{"input": "log_mel", "activation": "gelu", "patch_size": [4, 4], "depths": [2, 5, 2], "loss": "cross_entropy", "eps": 1e-08, "lr_schedule": "step"}
Rows from block 5 of a small sound classifier, named by matrix and row number. Rows with one number belong to one neuron. Each number is 128 + 24 x the weight over its row's rms, rounded and kept within 0 to 255. All counts start at 0. Numbers have three digits each.
After each neuron's rows are labels from the 100 clips, of 14848, where the neuron reaches its highest value: "strongest on" is what is common among them. Only what is clearly more common there than usual is listed. The data: phrases spoken by 400 fixed synthetic voices.
# fc1: MLP up (model.blocks.5.mlp.fc1.weight, 384x96), inputs 0-95
# fc2: MLP down (model.blocks.5.mlp.fc2.weight, 96x384, transposed), outputs 0-95

fc1.38:107155131157125153107126098084188101072143125156137124139110113130105109137166167136111132146126158138117149130123109067094127166139138159129094108104134112121130133109137116092118116135136128149128078102120190118171146086134107133147113138102152153165136119129124113094157103140098097147
fc2.38:144139135103183111116147125170102186126115143126112101163124091114154112100144127104119107166162123134184110125130116112136098098105163108135147137117112112150155161148164162127093122083154102119159073123121137131142186146107107121122159136118147134105123140144141135143080114136162125122
strongest on: slow speaker

fc1.179:141116115165134130179119101159149130173136162105159161180136135166130128144143123139149087135165113118120148147149147144132114147106120134171146099156117120172086104107168141162131179134121143102168152124126161124118084132130146144125127113143108140103110169095127105120161141081099138122
fc2.179:126128104142130106127111115116130114098125098115122166140126080123131147093097126151118138084143081121131127144119085064104097143148139130087099153165130159163108091159113110097161111139118156131150125122108170150130135132091125125113153153125123154094141116146151161149183086169112141135
strongest on: deep voice

fc1.203:142082131099108148146115123120162135126128131111127118142070096125052163170109123106083117132138146170153170111138138115177086156126120101156099110124150142142146116097080164108139115112113117123139145142104107123141101159181115156120126157129133125131147128109125141119086144132133092133
fc2.203:083096127115141099129137148125121111156076153109129136122149094118152121142155129081106121128124124132130110131117091145133121168148137128094109123079118121120156134108140102148169132190128133167088157160103075101131118108094102116140154087114129150182111118099099098131131167097132121127
strongest on: child-like voice

fc1.79:129127139119158140152122130163146082101110113087151141182142117117105115094094147136153118110099143101111170108117125151154154112144104101110153092145106137175159129113131119126148137098127096147110132120126109159088137082152163163131137141144102138157096121111125166157172153165135079119
fc2.79:150128137117164084132101112067137137132114154113101159159110125140147108120117104120134087149116137120116099144119142113116144156115132130119096089102150147111098141150144129157095146128145151134153129114160164146086113185161134177155088139143149180134105075119131173149119131129159107115
strongest on: low voice

fc1.28:107131113165160133136121088144087146177142112120137125178128147082138170124139147138174145174134130137088120113197135137115115112118167121180112090082139118155139138154149125102136123118155125094120145142122147114114155129070150115136128123138116121152148156137076121153121149118136145130
fc2.28:134095089148133152127136155138135094143103108123087105110104129108125157128175103163113120123126125139138119098152105154150079095100139111134153121143174186074150149149115121152120125154135110074152148133094176134163103117122139130128133108117117121159137073141119111121123176123099150113
strongest on: child-like voice

fc1.249:179097109140112075107125141094106069122130181137147133150132164153172132120122119180146107124097135111148141123114102123104136151148139179095110152117142132146131099135086137115131141107135131124167129124136126156135095086126122137159141152126171148086117124143107090175109127137163150128
fc2.249:105084111138155145161127135116083176123127130125131137149133134148116145155141121149130108126128102117103101129113168159150130095118098142141112150104103145119110123210128150106106122094105130152128087108114157084095123126142127103153126180146141103117126073137112119131167100171101121167
strongest on: low voice

fc1.318:151122117109105133111135107171089153136117111119139125106124110156151106148142155151141097152122142173176075160138112164178083147114123126097106143164137180109120118121166131153113126136102089080186122120135103120139108101095117147135152146168166098134130101136146136113139129127116137132
fc2.318:138112162138144103105105148151099193080094132139155120105100136128125132121160129151178118125132168095149084178131084146135102102149149144114112126153114141122097118107150140114127093149086138139103146125154125132129173125136156107162143147161086176120121132146128167114130109141139154107
strongest on: high voice

fc1.266:129077123150168140142170134114129114132151128107099127096118131117092121127088108154112145145140123130113138153108095100126101130159158137111080101120098129118161136130126138090164131128130080112157155113154130135146113187104065097113088088105165099129110141114099122168132150154105132123
fc2.266:189092129151098136144151119114110102146126171129120103145130136170113136121143149124165107107106136153098099108074180111101137124133141139169128128129162128120132151136140123143174145149118142144071156104137118116075150144120131151128133163157112130153185122140164095103130168120130127158
strongest on: deep voice

fc1.32:136126115127136076143104091137118155128136087113096112104101146172109119172149146166154133147153129092168144139137123160169057122112083150154142152133105135112185156150137163125091123134144151128116132143107120117130160124151150155124146129134157130178130117172129131136128111089116120142
fc2.32:109153136141123130104102107085105136078127114151116150090116119097116131134116102096125113112142160127149136118142153115125128126205140125149111130145171101084126154150162126142132127168082141172143135152137111127174109113141116149109159129119117179128099122156121141080101124175126174119
strongest on: child-like voice

fc1.119:144131157146125115115108134126186108122126145167112113181129130077107131149107123154121113125112114187147157108158102137077084172135096117106100088116112142142151130125115152114052124138121108125114153157136095107137118094139144113147104158134103112098135134118102141117083133147136143127
fc2.119:090112142085166118082146123116142145171146178137113142170150134133121130143124117115107106110100133134123180104132108126110140145079127137137100141090116109137113092184125121135133125128184106131132110149118120089130102105154151134108090140180087102146128125125165153088139096121151136100
strongest on: mains hum

fc1.185:092106097079161177138155128141102113107140159119142105124134133140158155137099115135103129106149095129140127106117145104117080119103149096119112138120171147120154127125124182080162152145115128126159085109194151140106131137149123138139079098123087139137123117163142114118155159134105155120
fc2.185:141128095105114121133132131140156145117104127110090146114174133086084177124103132121106137133178109139124119105112155124137122133111168104132147140115166128119107188035159158156147129114163119155113146134134109119145151180139142112122132131113121124086141139094144116121165127115128096108
strongest on: deep voice

fc1.26:154112134168121105141132130138106157149148155132119141157123142148152095139111108144116108096154164136121174133120068110138121129157158106150137100160095133118091143143145164109144102119169156052124132168108156100156093141112141137131110112117137142109167131158136099139174156144161107141
fc2.26:088129119164084136146140127142103120135149130103098137135125132131103176128142140137133160152088142070120118077131089141129132137137068178157088135136141092142144128104146106087129155131167124136107153129062187134105144148131127136157138148120128160137128106119142127160119164128133111129
strongest on: deep voice

fc1.70:146173124120145145198135120161108125116109191115113135145155123131141132135111176116099107110137097086162135116142078141149149166136174127128138137107119171162146127188125120159127112145097091142114114115139126124107144085098124142148145125108127115147131121169163110137151124134164118154
fc2.70:135089126115173127095126132147125132131088168121177140111146101133107158134115121099141120168213121091124087110104133111083109146147118123135110073128139124131104133080105124157108106112163106144130166152103101120110127121113148138153090142119151136132141128142137170138116148106167122153
strongest on: low voice

fc1.302:134116118155152083037159128137141166130092144121147133145107117101082100136157119150145102156093122137107146073136131134086087100138142131123107145113137153140115109122122116149156155116112136131130095142104116128102141122124131154153118135129104109103163166167095152080115161143154122130
fc2.302:152094098084113137141117158147102097090162113149131154112142157098110109129174121153105102128153123116138121161076130146147135149111155142130120139140114095132118105103136131078117145125084158119128147137095103089150148175131108120073150116122134130099085064106120125145119148154153127116
strongest on: child-like voice

fc1.60:142106136130140162167139093131143135165182121100134122138086110118156111139078138137146132119134149121121129119129147145140110125144114139101155120129135130112195084144137108129126120168141115107128116119120087121087160117202148158077153102107098139118136119112166167139125158161150097146
fc2.60:146170124142137076121116157130103129134097105155150130134127136126144103119134068115089094126097148119121133100185093097106135092119141137117136106138112150127104176120137101157082145118122138174099099135127105065120115097152114135153145138132142165110153128173147130168109146113118152117
strongest on: low voice

fc1.351:131097103150116130108140148172126123153154100159131125148171127142120108141154132116146130091145134120160136160143149115087172162126101106108109155138165166144134106146103161102137138082182123130127175158130109072116159123142147135103162126095134130133155098139148127098105114134185147145
fc2.351:148127160121119113135073144097151104114124144141095150154158095115133153117105106129119123141148091134138130135107148081130169123133158122155062119127114101116134096047091120070106111117142110123120122114098143138105174143138115145093116104125110123102116145159120101102095130109144104122
strongest on: child-like voice

fc1.270:099162114157137134160118101130187101092146126125155134163121118162094113104148171121078150123155135117117173126134108100109142120147161133170113111122125124150122142096145112126108131143106116166101090100152188133147137079159125112148142097117144152161105110123161114104143096095138114136
fc2.270:152134128126171085131123101139141149120116113127155129076124083104150155083125138126128134157159146130179155145127152132123096139169136151120164146165120164139100118150155148111101118128154139164186121127151121161110158150114131125135139122126143134095138134142107184158179091149166130109
strongest on: low voice

fc1.100:110111113166151162135120137141148108093109133120156113119122162151100136097119172142132119086134130132119139150151127147157172124179104085169164088124119152134122158127102115079152112104144101108091125091116157154120148117146116133180146120151131132163123130162124158108104081146116083125
fc2.100:125105161112155106135120120086136141126098134131099172126120119103122115144125099108140095135151117133165082139126169134119102123103112133151127118144173147068088091101129153195073160086114130133170134123095126145112167136108129125131141146109120158154108105087134139097098130128123149121
strongest on: low voice

fc1.295:168133156140096107169126150145114172113127169123113109163096136144175146114101093122146146140136153102113141116132124112133128125116142143146136127121148161105102182135102144139081139132146157093144127133135191141124136151122127101155118149174119159121149144175137179140101167125124078156
fc2.295:087115111108135138146108146106120117122174138146099129055112141094120101134137095159143166096116141080089144150153108114156089115132148144103137120129118123123132134146119125074109134133119133156100117122102154136109109087096142158129089121140134130146083098137178113122152182092137144117
strongest on: low voice

fc1.65:140118134173157127139108140126113161149158168112121135126094150147157128149118150154168152192142120163127137131129152113104149120134159129099155124157121141125122121147148130109085152131129112083120125160100155125128101144111147149108103161147169175145170157168113168167144167166107124143
fc2.65:093157117146085155131150174128137111143129150146108136111142148142133112131111129150145117108103122117106099097111065128137095124121106152137128097140144150166143158128101083102087156147095097142154163124105139128137111060110126147135080155139111133156105100120168112122127082156122147162
strongest on: deep voice

fc1.369:112111175136153150134119087136132128116140130135085131108167103126117146111186144133124110108129117163119134135154103089123102171148158155128140111141083152139111185125144141096101112105142127097146150154102168086123123092107165127122141109153106135182150113119091113104137102099102138161
fc2.369:169121153142140145123153167150134140148143146132076118109144119104123113128128118123097147137149114121143135086128141107135126175104110104118101169105130174162104136079123102124097129153155090135131142177125136134162143134130135168171174108138157157120133087100139101154073104131151142089
strongest on: mains hum

fc1.202:118161126153155144118113127098180140126101136105143131145126116096087106113113129154108110134119106112133132144198114121103086112127091164154076137113072159145166115103090118140120125111103146130158085138112119158136142166146141143139082126158146110153121092110095135138144125159123143164
fc2.202:148115133129144111106139097152144137122100118121139111133105139109122107170137132102127119180138167171068112118075117156102126141117171132119142117076103109108096120107161105137129137113124098151141080143112090100128142130116095137114162182154118109112146128157155157104156104160147147091
strongest on: child-like voice

fc1.231:129104110144159139153167135101132093176176113082133151169132122140146139146106127157150120108144137112157138137134154144131138124110136143093151153113168130066177092145102117107140098107129136142133145111108100125084121111183116144103133111103100148128123089135144138150153158145170085139
fc2.231:161145137142150099153101110094122104093133138140117145134147145157148069142146089105088094119113149136091128183129097112142136121113172149122134092151102118124157198067132120146120150127119144152096113119153122113114132113125133131170137117134168168149177117156151125143126124125131112120
strongest on: low voice

fc1.331:113132140136126179138096143125188156106132151099168130156114093150124152101122145144096091142141160162125099131169114113149091142128127150132097140148140168119146149108062136118147147109136147089177079079136122142132082129142119145114151136152135156142114135160121139113148146149111125115
fc2.331:121121103083129130116134123133117142097107099123119157094177123117096087150101142070102108127112154144108122088097143117122123157114146146128201126108089148141122138113141121102135097124089110173123121189125084125125140143095138148138166149148109114138153137116150163101102128125126133086
strongest on: child-like voice

fc1.18:136089149119089098151127129089130125117134153139111142107086128108130111077105091128138126116073089163114149153166117131118167117166127119138108172151115089087147117071124149099141112120143134105121105121111151177095118115125141118137130146145158119137169135169131145142138176153105109146
fc2.18:076143137143164148136083168105148100139100123137126111099132141107157144143096145140093175121150137117100146148099150160150135142091088164144114125129082125178104161154157108144136178138173150105134134089119127092152095147144134145147143127132105107123092122114107148108117103104120145117
strongest on: child-like voice

fc1.304:103141147144101137104174091116096118113169100150130099162086126091148154118158153137115154132154104144154145147144120125090150165127133165105116127134173153103107128114131133118157123133170083126114087086103161127147139104126109141115128196135136140116184114130158110119103118105152118132
fc2.304:160159142111151102136131140149125172093128121122137113121137114128156128137134155085115107114119143141156120114128128152175171083124167121119129156117109122128118136141134103144133102140074129148115107113140106179167187195091134141143125114130117124093133088112185134074123110145111147137
strongest on: mains hum

fc1.367:112134146107143142124141107174134124148111100109147154090113144145145142106130113126097174178082146121118116153141146177117095139135164160128101141062114141108122136122082164099121140123130110175171132159126122162178148109145120118113133134132117144180135131137100154134099156150123113098
fc2.367:145118089142152155176111130147077097134080135111118124155133126162145144150152170170105134129150142140120117102135124134169109145120116154122141150185145135129127156135112181125137115156106142064097083127125142129147157106111170135131120101159102113129161090129116128104110137085125148108
strongest on: high voice

fc1.187:146124106091076138109103148144185133138093108169131093146086100153119139166081130153133148135125169144134100123190147103118114107135131111132115107112112117139130168102113148131129123135149155123135124143147126106145115142139129140098096155135125170119147155132160142078103158140167086167
fc2.187:097148077122152109155096144154099147157125117125132139135179100091107125180103131083096132102119149147146120132131126134148141111109143110093155109121157154123152073104121121140167156141112111100141119191130067129128089116070130097132118094134129114147139124123127100149132136122129113119
strongest on: high voice

fc1.178:113114112089098151156152126174101142092120101075112146169117135171157113139161102138136156150152147146134107114128133144116148137128148119156142130132120121120137105121136171128166115164113147088128128136104190149141140153135096161109115117126138145150136146103087148113161187120140084172
fc2.178:127131130143128085117097080133096116113103143174148140181164105135126136146096134162177143160121201133089112115151122143106163115101110129111168149137147126121137150155147088125093163113159133114117127090161130121104129131147166131125142156105099153125147132165124108135115094118133158148
strongest on: white noise; pink noise

fc1.72:152090128126125120124116123145125156107120087123108126131103111145156125161119143123106169171100163089135151175171095127122154058156157164133129120136125140128149146104099144150090126136173089125123139114154139165154124136121143146129132140108112142085127142160125131106094184180134125146
fc2.72:085108130103098116170107156151125070175131151152112142110169125133144129124138125106100137095130096127096161093122170123128104140137112137144146125170150114108158161200123141152142167112097134094140128141106140103105124128108116111133145124130151127140089127182120120140148184103132128128
strongest on: deep voice

fc1.264:133143184147185114123111107105136135109107164126086149115081115098106148111147139182126113164140113131130157167128121102112082126119122150122102135119124140141110129080124112119107143111122129114112109174125078139126148115148129144078152170149140108155147099127140188158109103146139151121
fc2.264:132153146143154124121179139137096168151101105117152109133144129149143160154103119108111064117118135106124136103103115148071105161055145143128134137122139150129117172177142139135074150118108120156154132157121118157151139114162144129102115136142121109125097103126135144095094111116162160137
strongest on: mains hum

fc1.313:128112123123111097134108106141150130160164147132147099100110102096155133113141146113116137169166137107117143087165140128126121131146141153122128116170160095101136120103140157096160109127115111154125105121084102099137121149134154100096104143159143167122153046119187133098137143123156095122
fc2.313:180138151115128149116137110145131100087139141123135114109107158142147154139116149125149150134075130120156110134123127099125140119110142178124093167150129162142146125104167129120176138129091086135158114129163169112203132088133125122094132119151127155121136094104125122145130076135079130104
strongest on: child-like voice

fc1.68:052125115149159112133135135149138125107152141094144155087150125147180099099148144140120126100150134158147141154149105131131120140161175156142123136149167154139139135136148132148125126148142114083155168123140147128107112108120114149125122139127120102193142153132129197106155102161165135150
fc2.68:118130147155122085093110114126170113140119145150099119153096111142135124100153109095116141087132143135186084156074105180146133157119109159128129107115141118101122122104104111113146125136137114111155155138100118169127144123112134162105141124128156067090102181134120138144124137102130108083
strongest on: high voice

fc1.106:098163168137171137108128116091179106133129156122069155135119122101114131140123111143113121123112109150156094107170097122120117160132125064146098126128108176137149141103069129157064132131122131123137180116080091139143113148132098113124146137137122124133142107120116143148125131135116154147
fc2.106:128120187131141162135109136107093164129104148164116113132169110158114124118144137127141119144079096127092161095138094136077123153090142108139092109072117084121112137134135119116141145126126120132108116192105121119147121137142114116069134126132102163139132110138166185115161133120138124120
strongest on: mains hum

fc1.338:121118115104161137171152127150125156129154131176195132153125125132170124100129121163146103107149094155138115097133139177150149136143124126164152147119168104110118090130109140105104125129132145153165094125130117112123174141159100110157085062166146116144138117116121130170136152128113138123
fc2.338:122137113159121139116097145124115124083094139103152142125129175091125177089127121118120208158166139105128134166180140121135125160137117142149146103132150138153151121136126183104100141098136122103161119129128150146125120095111133121122090153099151122137087146130094153122167161132142164137
strongest on: deep voice

fc1.214:101124109149142153156164147116135078111152116118142101129113120117091085109143153142097145106147136121140092156187129095138118131164125125108115065106122156117122124110145134104122106111123106137093081121067157101143118096126142145147120116112141126115097138151114089105126132182136081154
fc2.214:116124119116124070166113089092141140119129160159156141132124102111120103125092132109096093114138135129140077128157125104130139112057118119097139111128149115125138106128141120126115138132162166152119141150110110112120189125143110139140174122160137142121136089097167179117080087115149102112
strongest on: deep voice

fc1.159:146102118100090094149115122120144109117150099118123168148104172157143110098136137145139119161135150107090115142147135154139152137108096108161179115126145123152165097102114123131142120126163116141161094128113158159156115127173109167128072163119116093144107096108102143154097127139099094094
fc2.159:156138156164120092138135097148108107115145122112119165169110078123128127154100122102142135116108157119137099130166121100140137086099161129149127091098135127070125089173149112144110127162148172101119122119131158093177094138161120136130133081096132112139081103122106126124105100130128132135
strongest on: child-like voice

fc1.195:120123100103188120087124115169117132108138156159148128122133139164112102145143145125113153151093158132150131082134144134060139105118132115146136170099119126123151079109147095138165175148135140134125114133123117121131130146122124183139132109145122129090152142181092161106145159127170130101
fc2.195:163138118084133150145113132133120096155122118127119132125137108120058123134101129121099099128131153144131187107077161130144136090177144093119100136138095101148105170099118114089138109109123156145120105116083140115096155121135118095098148119151110077124145149119166103112153147138123107159
strongest on: child-like voice

fc1.156:151104159122129096127121149132112123145118138113160115144139123125151105091070113158135140141091162180129093086119131182160116175163130137128153144144129118124147122106156107151099110118121092063194165136141141143085121109083128143116127116166142119113126114147137139116111135128146117111
fc2.156:131106139153171129160080135171108136134097131107130164093115133130162116120189136156137181142135163136129110138136138160151123093134110152119125088152097137105089096162149179125137138104105126118121077152112106118125120097134152143166153156153143112120164088129154128140117156137119137162
strongest on: low voice

fc1.244:134157121140137110144140114166137137133089126101064122135124118120071143108155154144064120111149081107156118085134105135133114154132109143125123119149119125093099135139118116120098129113107104155195181116110127137122120102101143114106134109170121089106089097134177126141145137112130149106
fc2.244:183120164147162146110144122148107105176101163079162079117137111105111134091127147131113154123136123150125115133112109124140134135155125103121087152124141145166145137131071120092161076150119148164137131159117165106155134122128131122117129154179130085135142143150152138113093116119120083144
strongest on: mains hum

fc1.80:137114108118162140112157109152130103098143150154094102052096121083110104118092118157081146124118144078090102106126123120141149091129114118101122130127135142141155122130137154124191148139126125105160099149122163156107142128092106120156095095142140096120128118141134101151131152109144134084
fc2.80:169105122137124149146152116109146061113148135142108139091130156105087176128105129106119122110115094144100142106107171135093138086134130111120127095173142126119130175123156119115126120091153112112048163130126089155095126103144117145127155132114135121106138086128153098126143132128145150112
strongest on: deep voice; /ɝ/

fc1.371:131131150105125139153149117144176132110097089101141090110133163146134106133102155122155152180131162146138117125149097130146111162104121114122101100104130131168119091098101145123147144137173120145165063137091154119166154145125134162140120128124136146122126126141160109112179139148182090123
fc2.371:105116141141129093107128160145121136157101082137121160134151142136128111122166137102115139120142190136134150101112144075140137073079136158079134084121138117164118142123132111099133126113093129113092121146099101115178101145121129105132143099063100146105150151108130116158119127136117098144
strongest on: reverberation

fc1.238:125124146139155153111143130166114109133111163101164125142100167144153122181132126122126100181097154161103114125142125156089132109076112170104132146130121154127104142125128159143144136109135143101133120123122151183176106125181146139112154119143159115109150144111123138145090201120134116144
fc2.238:099141120126096161100132152149113108118104120145111144146120123137093137108167167126107107095137164127110094156100109086108176117158146151115157156135082084144113129141123107107098169116142118144131095097100146156130061123145141149130136120165089130179130154153102144134107151138116127109
strongest on: high voice

fc1.141:149072146090151093120129104102174149177133154151133082152068134111105144125124136133127128186124138152125142115133151165147081122093150151141136148124149134130129094137083113151132142133171133113112155131112117153101170150137124146120123131116142067146116108123141148158175128146127139117
fc2.141:138128148155156154124112143156107086100119132047102166160129120116126156130136110098120142123173143086131109159099123147102093148102103186149098151154121141123146161132145167131139136127075144106128123122099086100147090106109103141122110135149140117155129131105105105138128121151138138165
strongest on: child-like voice

fc1.223:116177097151138113176127134106104169138110128145150132148164138156181077138140118136120119130171122159123131115140143145164153158183096124138131184122144111154150147149122161114100125136143124193151093128129112127111154135152097166132116131124112090149133128138134154175140123147128137159
fc2.223:127134116132131090124088144144153112108135136146138087146156125128129213149112116140134137118161152155144129176150128135113085142147123113135136098146140099112170142143123125100118131156111115121174110133122073168119089084101143113149125183140148109151125139142106128091171129089141146111
strongest on: deep voice

fc1.363:121140145127104144163177123153156085137154124139168165086099139132111109150132162159130150106148133092115140139149105141102119135115153138104133148131123152109171153171170109116090144131113098088090088100102174097130136144147109116136118157144166118128084135163099106149126138152126122096
fc2.363:163137129141141106150163097083103146136124155106146134115145104109105120143121135157156140133150070110124111156147140075101123150178170071136141116134131134134099147133099112142126097124156092159101138164143153141177135129122125140138103108113138156116173161144147116142103133159159114178
strongest on: deep voice

fc1.224:087123126119140139148154110124160128150125071130118164121131123141124077109093162111173151161137175140126081119160136131123114116109131124115107105088151148132151084146152139103099124141169119083128130149133143147136135114144169104143115143074105147064108129108136122130153127162137093152
fc2.224:115183173097152155124128176123106099144125103188111155172139110095148108120146133126105102120131126147149157113117110113091128121081095120108120088176118114111139132143088125122135121142162167107125122125091140121116116113123097113162145160106101131110158170099145144161117112114092111142
strongest on: high voice

fc1.127:164130140169093149143144125144098118141166108132121112142123145111103125115135144170180143124149095123128129093141170147148129150075111148111095160107114159084113177136129087129109113113171073109146160093108136107116103127104136099107090115123152090146119122128105121129104131168146153132
fc2.127:151105150140147168122144100128102125093137113091153145085125124124116155085149128166140083155122104117160082128124129069142157121114160098077154165132133142115156124157125113165127133152157123078079116125135181130127154126167153117106117132103138132165132164141136137138132142146131108109
strongest on: low voice

fc1.133:144158121126126084145103120161159137143140114131134145172158134107127108123092144158144108154139107156124139118132172184127103135075104100163174138126117170123151134170150138129099150129133090117144129098155107090140121126174163135115102130161147104121126123170106145148159099151114156094
fc2.133:123134136139148139127109143088095153158087103111125128183127138153130130149145107160152143149129143147114162111104103068054127162077135122134113119129081085109117073109094105117132143138146167132139140101154128113146119123144152092099159145133151113158140137120142134101131141133138158105
strongest on: deep voice

fc1.86:150089089151136134116145148109113075104117128141107090134111132124111109113107119152138118128114119142169109136149139125117092143122156137097166108136115167116119100144152126141127102107123061121125151182148145158123152086151129110155127134102156155114144147195112147125077127080112164133
fc2.86:110139158147112158161166112152139143089131138141106147122147105103118105104143124140103145112172126144162105146111122168150134162112094138155164155148155085104121111130153126143055140155087127162141110128083110108095139121146142113153144126129118138153109144152139109129104089102068114106
strongest on: deep voice

fc1.259:100093113148143129116119136115122105136123134177150096125128132127143087111162152136118099123123166139141152147125121106081193129117138148139099143161170172144120125193159166106167148095135117145118179154127116145132119133136136132080165133095105156126162148141127116086125110127151138152
fc2.259:110149156121127106148126139111151148132146151148113146110119134134147130105146122114116140134176131136174090135126117146135136154126136125150099148111124053112087090078115106075090106119120118122079135126103109117136134137090084110097098081117090136083102127125152127126101131105159091095
strongest on: child-like voice